python train.py --model="image classifier" --dataset="dead-leaves pictures: piles of overlapping shapes" --train_examples=36250 --image_size=32 --crop_scale_min=1 --horizontal_flip=true --targets=["palette"] --num_classes=7 --arch="vit" --norm="rmsnorm" --norm_position="pre" --activation="swiglu" --mlp_ratio=3 --head_dim=32 --fused_qkv=false --bias="all" --qk_norm=false --parallel_block=false --inner_norm=false --drop_path=0.15 --patch_size=[2, 2] --layers=12 --width=160 --positions="learned" --pooling="class_token" --label_smoothing=0.1 --loss="cross_entropy" --init="orthogonal" --residual_init="none" --optimizer="muon" --muon_scale="original" --lr=0.022 --momentum=0.95 --nesterov=true --orthogonalizer="polar_express" --adamw_lr_other_params=0.00092 --grad_clip=1.0 --steps=8200 --batch_size=192 --epochs=43.4 --lr_schedule="wsd_sqrt" --decay_fraction=0.3 --final_lr_fraction=0.1 --warmup_steps=1640 --weight_decay=0.0 --adamw_weight_decay_other_params=0.05
Rows from block 3, named by matrix and row number. Rows with one number belong to one attention dimension. Each number is 50 + 10 x the weight over its row's rms, rounded and kept within 0 to 99. All counts start at 0. After the name is the row's rms in percent of the matrix's.
# v: attention value (model.blocks.3.attn.v.weight, 160x160), inputs 80-159
# proj: attention output (model.blocks.3.attn.proj.weight, 160x160, transposed), outputs 80-159
v.115 082:44 48 60 69 38 43 49 30 43 53 29 42 54 57 58 49 58 65 58 65 53 50 56 46 67 53 47 38 41 64 53 34 50 27 71 40 54 55 54 63 47 48 64 55 58 45 50 51 56 42 70 55 43 54 70 58 50 58 67 60 43 53 53 39 41 52 67 60 66 42 30 48 60 50 44 49 69 50 53 54
proj.115 087:54 54 50 55 47 30 57 51 65 36 47 49 71 51 68 34 54 57 47 50 46 31 52 56 47 51 54 58 54 50 53 28 50 50 33 55 48 45 41 62 60 58 60 60 47 41 35 53 36 59 65 54 51 46 64 62 66 47 38 34 37 44 53 48 42 44 54 33 37 51 59 48 51 46 43 48 66 55 58 50
v.116 097:67 46 38 55 52 46 41 52 52 57 50 34 67 37 55 40 49 46 58 61 49 45 48 36 53 50 46 58 62 45 55 47 52 49 55 33 57 56 48 68 44 53 53 49 60 47 57 61 61 47 74 41 55 76 64 46 63 59 41 47 46 36 61 66 48 38 51 65 69 28 40 46 60 52 28 52 53 59 42 56
proj.116 101:39 48 41 48 34 50 66 56 54 39 52 44 64 33 57 39 55 70 48 59 56 37 49 50 54 48 48 63 51 35 43 61 52 57 65 52 30 57 48 40 34 56 66 62 48 43 51 55 45 57 47 41 35 35 61 53 53 57 59 46 45 45 45 43 57 50 55 57 54 40 39 67 58 36 54 71 56 77 51 42
v.117 098:39 51 61 39 64 64 49 62 47 42 55 48 65 44 58 56 48 57 67 40 83 71 54 43 47 52 38 38 60 64 64 48 49 61 52 57 58 47 53 51 37 54 39 50 47 40 52 50 72 51 49 58 57 50 72 58 52 26 42 45 45 46 45 29 57 54 49 43 33 35 53 30 46 56 51 35 41 34 50 55
proj.117 106:62 49 37 29 46 40 70 67 46 57 57 48 58 42 56 64 44 56 56 56 64 50 59 37 49 33 45 49 49 49 48 53 60 44 43 31 55 47 45 75 58 48 39 64 57 41 57 46 45 29 47 47 33 34 56 53 40 50 47 45 58 57 62 31 39 48 59 64 47 32 56 37 53 37 50 48 57 46 46 44
v.118 106:29 49 53 47 49 58 46 60 39 51 56 12 35 46 51 42 46 56 52 54 64 70 61 42 54 62 41 58 67 43 58 45 47 61 64 38 46 63 40 44 51 42 52 65 66 55 71 55 59 50 55 27 67 58 55 39 57 58 46 35 63 49 58 74 46 41 45 47 51 50 56 40 45 48 63 56 61 65 54 55
proj.118 120:42 60 56 37 50 58 65 52 51 50 58 30 41 55 58 52 44 63 55 46 56 43 42 54 64 52 43 50 36 42 60 61 47 61 57 51 59 61 50 33 36 50 69 72 57 44 58 41 66 59 37 38 64 61 54 26 49 58 48 54 50 31 44 56 49 40 41 45 55 59 48 51 53 43 57 74 61 63 65 49
v.119 084:39 46 60 36 51 56 32 61 40 55 54 47 30 58 70 64 40 50 47 58 69 54 54 65 53 52 58 30 59 52 57 49 46 49 61 39 54 46 46 57 68 44 40 60 56 57 47 40 66 46 58 39 59 40 58 59 43 45 42 51 66 69 38 57 59 43 60 30 61 48 62 56 40 33 55 31 40 43 60 55
proj.119 077:49 51 69 47 65 51 59 39 60 55 52 50 40 46 56 50 38 55 58 46 45 54 48 50 20 47 21 40 50 76 58 52 47 74 43 55 50 48 61 42 43 44 43 40 46 41 61 37 37 47 57 49 63 45 42 52 64 49 46 46 37 41 52 47 26 73 45 34 52 58 59 42 53 47 43 52 46 56 48 43
v.120 080:53 57 51 34 42 49 46 53 52 45 44 49 60 39 36 46 52 33 50 48 65 45 59 63 46 60 65 43 58 46 54 51 42 57 46 70 62 43 56 56 62 61 54 45 23 46 33 47 53 56 24 65 63 52 50 65 50 52 52 56 40 49 50 41 53 60 45 66 34 57 56 70 40 58 46 39 34 52 56 52
proj.120 083:60 53 29 51 46 53 48 48 51 57 56 62 50 48 45 57 60 51 49 39 33 55 67 21 42 28 33 56 44 50 51 45 59 54 44 36 57 48 57 45 62 44 38 41 31 37 66 55 41 43 21 53 42 40 53 66 40 50 53 62 52 49 57 51 48 52 61 72 42 33 54 51 63 41 56 44 51 42 48 64
v.121 089:42 49 44 54 46 57 56 38 40 39 42 35 31 43 46 51 48 48 51 54 39 47 48 48 59 55 48 56 60 43 43 57 59 50 60 65 54 54 45 35 58 44 75 52 68 46 53 51 42 48 28 29 47 60 21 38 48 55 46 50 56 50 57 78 56 47 34 54 58 49 36 59 57 48 55 59 59 48 57 46
proj.121 112:46 58 48 64 62 58 25 37 46 52 54 56 30 43 47 46 47 57 42 49 35 63 37 55 62 66 61 48 43 44 52 57 46 60 50 65 64 56 43 25 48 53 73 55 59 60 37 50 62 59 47 50 63 57 30 28 47 53 44 52 42 38 44 55 56 43 36 51 55 58 41 73 46 56 49 64 48 50 62 56
v.122 079:47 42 49 37 59 59 50 67 44 53 47 55 43 44 60 84 39 46 61 51 56 57 52 46 48 46 49 37 62 68 63 47 38 58 58 53 45 57 61 37 63 41 53 46 68 33 63 40 51 44 59 24 43 53 48 35 47 50 49 57 53 56 50 65 48 43 50 26 66 36 54 43 62 31 58 40 38 43 55 53
proj.122 081:72 55 66 56 67 62 43 37 52 44 42 60 36 45 54 31 47 62 62 61 42 51 36 47 33 60 43 42 41 50 47 61 50 60 58 58 48 50 45 43 48 35 57 48 67 54 49 45 49 44 81 46 52 46 43 39 57 53 55 46 29 35 46 41 58 55 52 34 55 44 53 53 33 61 31 62 34 39 52 50